Rows from block 4 of the image encoder, named by matrix and row number. Rows with one number belong to one attention dimension. Each number is 128 + 24 x the weight over its row's rms, rounded and kept within 0 to 255. All counts start at 0. After the name is the row's rms in percent of the matrix's.
# q: window attention query (encoder.blocks.4.attn.q.weight, 64x96), inputs 0-95
# k: window attention key (encoder.blocks.4.attn.k.weight, 64x96), inputs 0-95
q.7 101 [123  62 124 146 113  68 162 121 139 161 109 125 146 118  98 111 132 165 144 147  68 115 139 137 119 110 108 174 125 113 193 115 156 152 130  77 112 112 136 155 149 132 154 160 144 121 116 164 116 182 155 150 147 112 126 111 164 116 133 147 144 177 144 140 145 106 100 134 120 153 102 111 117 113 138 153 148 136 123 136 149 116 118 134 135 147 123 129 142 142 133  96 148 138 134  92]
q.8 110 [ 98 171 136  87 137 115 132 145 123 145  82 142 133 129 137 100 122 122 148 134 119 101 132 119 147 104 156 107 115 130 124  80 133 114 140 176 125 151 134 144 102 160 105 161 103 139 124 137 146  84 125 188 137 150 152 134 155 142 120  99 126 136 173 141 133 179 116 117 102  79  83 149 133 179 122 119 110 141 143 101 141 139 163  99 117 107 143  84 127 144 123 171 121  89 149 117]
q.9 100 [152  89 123 136 124 149 154  93  90 163 127  94 157 127 134 112 166 160 130 109  66 151 148 130 135 138 119  84  86 155 114 178 146 103 137 119 118 111 120 113 159 133 135 151 113 138 146 118 114  97 137 132 104  99 122 135 149 130 158 132 132  97 128 118 114  76 132  55 117 108 134 127 102  94 132 105  83 109  95 102 132 120 146  89 139 111 161  95 117 116 147 129 119 113 102 141]
q.10 093 [102 134 116 117 158 130  90 110 140 150 112 126 125 110 139 158 147  85 105 146 164 128 146  97 136 177 100 109 120 154 172  99  82  86 146 134 126 131 164 150 132  86 108 124  85 132 132 141 112 165 122  89 102 138 149 121  92  95  97 110 117 156 103 141 149 116 175 149  86 113 114 127 160 134 158 148 143 117 101 156  91 107 143 170 129 113 131 133 134 101 152 115 114 117 144 159]
q.11 096 [158 140 112 109 123 163 150 134 112  93 146 116 144 131  92 120 126 154 176 135 143 131 144 138 126 120 104 120 126 149 107 158 155 137 112 114  88 137 151  96 119 138 147 137 177  65 120 100 135  76 123 134 136 128 150 104  90 137  87 142  90 104 140 153 146 109 120 107 157 167 157 101 155 152 108 124 134 130 164  95 138  95 154 140 158 121 139 159  66 136 157 164 124 114 122 126]
q.12 087 [139 167  95 126 110 171  87 178  95 126 112 137 143 109 108 100 140 130  73 140 122 116 109 173 167 113  59 157 118 130 118 126 132 118 119  80  90 123 136  96 134 131 102 100 140 109 137 116 153 150 122 109 151 125 152 164 147 143 108 134  78 131 131 144 151 150 140 135 146 119 110 145 117  78 132 132  92 117  97 133 136 178  78 135 134 131 152 130 142 130 113 159 128 141 118 137]
q.13 115 [112 123 107  86 103 134 185  92 134 135 133  88 147 137 144 145 128 118  91 101  67 168 132 157 110 145 127 125 132 133 110 127 106 138 125 116 138 107 116 159 160  96 128 129 152 126 148 137  84 111 108 128 130  83 138 145 120 134 157 123 110 140  95  93 137 152  81 164 115 104 135  94  95 167 110 139 107 115 127 157 127  94 188 103 116  93 148 108 136  98 126 106 144 142  98 144]
q.14 091 [ 84 121 117 140 120 125 129 159 134 145 122 128 160  83 130 126 152 169 155 118 107 151 136 118 161  83  86 111 144 138 160 105 132 105 126 120 129 116 104 180 160 155  94 154  86 145 142 124 140 172 166 128 163 119 115 151 145 126 148 110 117 186 158 104 117 121 106 105  80 137  87 125 131  73 140 141 133 133 160 132 116 148 119 109 128 138 165 149 121 150  86 111 147 129 142 117]
q.15 109 [180 144 149 132 134 115 115 157 152 130 164 111 135 110 126 162 158 147 107 121  99 149 174 123 130 167 122 128 106 167 114 169 127 115 157 154  97 110 129  97 138  96 141 128  67 134 152 131 115 151 152 146  83 106 117 115  88 115 153 141 162 119 136  95  87 143  81 110 133 139 150 170 137 118 127 123  88 145 146 147 134 100 117 118 115  81 155 121 162 133 134  96 140 101 149 120]
q.16 092 [124 126 119  98 154  75 128 148 159 134 121 133 125 134 162  79  84 101 143 142 140 148 114 107 135 117 102 169 112 119 120 137 137 118 140 123  57  94 105 122  95 142 183 148 127 115 155 167 112 119 128 136 116 136 178 126 167 117 131 158 154 125 167 158 115 155 130 145 137 115 122 146  92 112 158  91 150  80 101  99 143 108  88 142 101 130 119 144 154 137 143 115 105 146 133 130]
q.17 107 [109 133 160  94  93 160 144 138 145 138 143 124 117 153 133 103 102  81 134 120 129 123 118 119 121 164 140 156 166 100 143 123 125 119 103 162 154 153 173 122 152 109 158 132 145 133  95 130 150 125  92 130 174 169 114 117 133 150 109 156  58 118 118 119 120 120 171 187 124 107 159  93 123 134 103 163 149 103 115 125 159 151 147 153  99 149 102 129 132  86 145 152 136 127 139 150]
q.18 087 [126 153 194 110 162 108 131 140 133  97 144 119 130 112 149 113 143  90 111 134 139 105 127 148 121 137  91 146 137 174 110 129  78 156 103 146 135 115 122 100 149 133 113 127 101  97 123 163 132 141 162 105 128 129 130 100 113  77 130 140 130 115 103 106 144 180 170 167  99  82 115 183 102 147 120 122 113 145 107 134 102 127 112 147 112 105 124  96 154 111 105  79 135 102 124 145]
q.19 097 [131  94 158  93 107 138 125 133  90 130 138 118 145 115 166 137  87 115 142 138 171 111 129 109 130 123 114 114  99 115 158 134 106 124 100 167 147 104 121 145 112 115 105 109  78 102  80 132 130 130 173 150 111 113 151 118  96 148 149 103 164 151 145 123  88  87 116 114  68 121 119  97 180 119 161 149 121 176 135 139 128 130 154 128 137 137 135 167 141  91 115 146 171 125 142 136]
q.20 103 [102 148  97 173 161  90  92 113 149  74 140 102 128 133 128 109 141 130  98 149  93 141 126 143 139 122  92 140 158 141  72 133 144 125 121  63 153 154 127 118 179 129 133 130 170 116 142 103  96 121 150  99 101 142 145 124 166 118 142 121 185 128 132 127 125 133 123 129 106 186  85 134 125 144 119 125 127 125 116 140 116 138 123 110 133 148 154 113 140 127 139 116 167 101  77 134]
q.21 105 [135 135 127 140  95 147 107 136 134 101 140 143 116 161 114 139  61  90  97 170 164 119 129  80 118 141 110  87 133 129 106 120  72 158 141 141 147 120  87 103  95 107 119 101 122 102 147  76 132 122  98 133 117 160 122 148 143 132 132 111 154 110  98 162  87 113 133 127 117 191 137 161 177 133 115  99 139 126 111 118 137 136 129 140 159 147 142 172 124 105 132 122 133 118 146 130]
q.22 100 [115 119 101  88 129 129 195  86 106 155 140 126 131 147 115 190 152 121 124 155 118 146 130 129  78 139 169 136 134 110 130  95 112 145 133 134 123 144 171 147 142 107 154  90 116  85 130  80 107 145 147 115 136  80 135 136 110 137 136 105 116 127  79 123 131 135  95 150 160 144 166 130 136 151 128 154 146 100 138 142 123 110 181 138 133 108 132 171 116  80 122 115 120 124 131 117]
q.23 083 [160 111 134 138 116 158 164 124 114 139  85 103  88  77  97 160  99 126 117 119 119 135 147 171 145 168 111  86 143 134 137 152 119 106 146 156 142 152 126 135 135 151 123 135 127  95 124  61 128 126 114 118 106  95 132 143  88  94 147 110 108  77 102 147 160 120 162 106 120 134 154 112 166 114 131 135 144 118 149 124 101 128 119 124 187 117 162 118  94 151 122 133 111 144 147  96]
k.7 094 [ 95 188 115 134 157 156 150 134 123 135  98 117 178 123 128 110  92 130 106  96 113 128 131 116 137 109 160  89 132 113  91  88 129 139  90 119 174 149 121 104  87 127 123  89  97 136 148 135 135  79 123 163 113 156 131 151  87 123 119 127  82 122 136  94 136 104 150 158 152 132 142 117 159 120  98 128 129 144 130 154 165 124 122 158 168  87 153  98 139 123 126  93 137 111 133 138]
k.8 112 [112  89  97 119 113 121 146 117 119 130 145 113 105 160 167 149 153  72 137 146 111 139 169 146 170 128 133 147 163 136 118 132 114  83 152  91 117 129 108 143 146 152 156  90 122 127 111 151  77 118 185 159 137 103 160 119 110 157 110 148 112 154  81 148 134 101 131 101 158 149 166 131 124 124 139  86 136 100 126 116 143  90 105 103  99 141 107 145 129 124 139 143 124 170 107 112]
k.9 091 [128 118 134 101 119 112 108  84 131 136  96 151 149 128 122 104 134  90 137 118 132 112 143 132 123 147 163 107  86 148 119 140 133 184 109 144  89 149 106 128 101 140 101 163 122 125 129 142 143  93 129 111 109 143 151 112 169 136 140 117 140 117 153 134 153 117  77 164 125 128 100 138 185 166  98 114 145 161 142 104 105 116 166 112  81 108 121 120 142 141 149 118 134 172 183  76]
k.10 084 [ 94 131 137 117 124 151 133 152 122 109 136 119 134 145 109  96 116 100 157 163 125 166 121 173 100  89 117 102 159  82 140 110 173  92 122 113 147 112 106 109 138 137 114 134 144 191 122 164 110 114 152 141 136  99 155 123 166 151 146 122 142 120 126  92 140 171 113 115 152 160 112 154  61 126 163 149 131 100 120 135 139 121  91 145 126 146 110 153 109 102 111 147 153 116 162 156]
k.11 108 [135 102 137 164 134 123  99 112 111 105 108 139 130 126 156 102 140 146 164 159 128 131 160 114  97 115 142 126 111 117  79 127 102  95 147 149 114 135 111 160  86 128 123 160 111 137 121 121 115 117 125 103 107 136 106 169 163 101 177 141 114 147 120 103 148  84 127 130 110 147 149 141 129 104  54 129 183 115 127  88 105 123 138 145  97 141 107 111 156  92  83 136 163 130  87 128]
k.12 093 [156  61 128 164 150 125 120 123  96 116 107  97 144 125 124 104 119 155 123 122 112 157 110  89  90 118 174 104 152 149 104 152  98  95 165 122 100 134 107 158 128 119 133 109 160 116 112 114 114 109 167 136 148 178 167  98 149 110 149 134 150 112 138  87 139 116 120 105 122 137 174 104 109  96 145 153 127 122 141 123 133 168 143 157  98 144  85 127 147  87 134 114 125  97 107 123]
k.13 115 [118 134 129 142  92 103  93 139 159 157 103 129 162  80 112 102 106 161 123  79 102 146 146 112  82 154 130 139 133 131 118 112 130 145 145 149  96 115 127  99 173 162 171 145 121 138 147 126 139 100 102 141  99 127 140 147 155 160 142 175 143 144 117 146  97  92 135 144 107  75 138  93 153 143 147 108 148 122 131 125 165 106 115 127 151  85 138 123 147 155 110 168 138 154 163 141]
k.14 092 [ 86 119 123 147 125 111 150 153 122 113 121  97 144 156 116 149 124 106 124 108 111 151 124 156 120 110 142 121 126 134 105 119 132 146  92 121 107 149 115 161 143 103 167 134 103 162  83 152 104  81  93 122 104 162 173 128  76 133  68 103 130 111 126 127 140 136 103 154 160 116 120 129 111 129 110  76 135 129 121 136 181 146 108 135 108 149  94 143 101  96 116 134  95 177 125 171]
k.15 110 [154 110 147 157 116 138 152 131 132 149 116  99  96 139 107 143 106 118 118 132 115 105  97 129 112 127 120 113  72  65 133 146 133 177 139 151 133 106 135  99 115 123 143 103 139 138 131 113 116 117 133 129 153 114  84 132 132 145 106 114 143 158 122 149 149 145 101 125 108  92  78 124  98 171 123 151 132  76 147 205 161 137 142 150 108 106 117 152 156 147 121 133 144 133 174 174]
k.16 093 [122 134 139  86  90 150 101 142 145 124 120 133 124 122 108 154 122 168 121 130 106  96 121 133 145 129 159  89 133 162 104 161 134 125 109 122 150 110 110 117 147 129  78 134 136 142 108 134 121 119 177 188 115 143 122 112 113 139 159 104 119 146 108 123 145 119 156  71  87 131 134 115 133 119 171 116  86 157 167 115 166 125 139 111 184  90 136 114 109 181 128  93 112 123 156 106]
k.17 112 [143 119 137 125 111 133 148 114  75 118 140 118 117 119 129 107 120 106 150 184 147  86 100 107 114 146 102 121 136 161 153 165 116 160 135 156 133 118 128  94 112 106 116 118 100  74 179 127 129 158 185 146 139 139 157 163  83 150 137 148 149 106 104 125  94 128 160 131 155 125 133 148 138 102 149 114 114  60 116 142 125 105 166  85 133 134 118 158 142 127 125 109 132 100 132 147]
k.18 097 [ 87 135 100 120 111 123 136 150 132 158 133 127 129 107 104 143 110 154 111 122 136 156 117 102 122 138 110  98  89 147 172 142 137 134 128 116 138  93 124  77 149 137 137 102 158 118 121 139  89 163 159 139 183 120 131 115 155 183  91 136 140 137 146 166  69 144 116 119 137 137 145 111 100 117 186 161 136 118 136 137 147 120 153 105 130 168 130 142 130 158 147 153  69 107 153 135]
k.19 088 [140 153 105 133 119 112 163 141 103 118  85 138 106 128 128 172 181 105 149 104 132 121 155 163 125 107 147 112 133  96 121 125 127 114 109 109 119 168 120 105 110 107 180 139 109 139 162 135 134 121 107 137 106 146  83 190  94 127 109 168 112  91 118 143 150 126 106 124 148 175 121 138 130 134 119 103 162 145 120 147 140 138  99 103 119 170 108 150  98 152 132 110  64 139 140 155]
k.20 102 [132 105 128 160 137 131 123 132 129 127 119 149 178  98 122  82 161 123 140 152 135 150 158 136 145 102 149 113 164 119 127 123 146 121 125 110 110 152 118 150 133 112  97 120 161 115  88 128 157 134 147 118 150 191 170 123 141 118 134 141 100 145 162 131  99 157 164  87 152  82 164 140  77  89 150 139 129 131 154  79  77 140 107 135 128 151 161 153 149 115 109 149 117 118 101 136]
k.21 093 [152 153 161 101 140 124 125 112 121 137 161 143 104  94 121 127 174 112 134 101 123 129 145 141 119 115 125 171 152  81 133 145 136 114 146 143 116  93 148 122 191 100 125 148 135 146 122 141 159 191 128 111 143 107  87 108 107 127 119 136 149 101 110 146 173 107 101 120 144 133 156 138  90 137 141  99  90  86 128 136 113 122  94 103 111 136 181 103 130 125  95 126 147 135  67 129]
k.22 088 [154 141 118 143 106 138 110 139 166 125 132 118 141 123 120 113 105 102  95  82  98 146 103 149 169 178 126 109 138  94 116 116 128 157 121 144 145 102 132  80 177 126 108 146 135 161 128 110 136 141 145 119 144 152 102 137 140 141 110 138  68 139 159 128 128 130 114 182 138 113 116 106 123 168 125 170 136 153 101 165 121 125 135 104 135  88 167 110 197 162 108 125 156 128 118 117]
k.23 095 [130 119 128 126 140  98 106 131 130 128 123 121 112 143 117 105  98 123 105 110 132 102 122 112 117 119 141 150 111 133  82 103 168 148 145 170 123 149 139 161 150  90 162 168 115 118 113 146 124  99 114  71  77 102 130 116 178 126 183  85 152 138 103 136 141  87 116 170  89 170 123 124 137 167  99 121 144 118 139 151 136 146 153 110 107 151 104 155 120 121 103  96 146 105  97 103]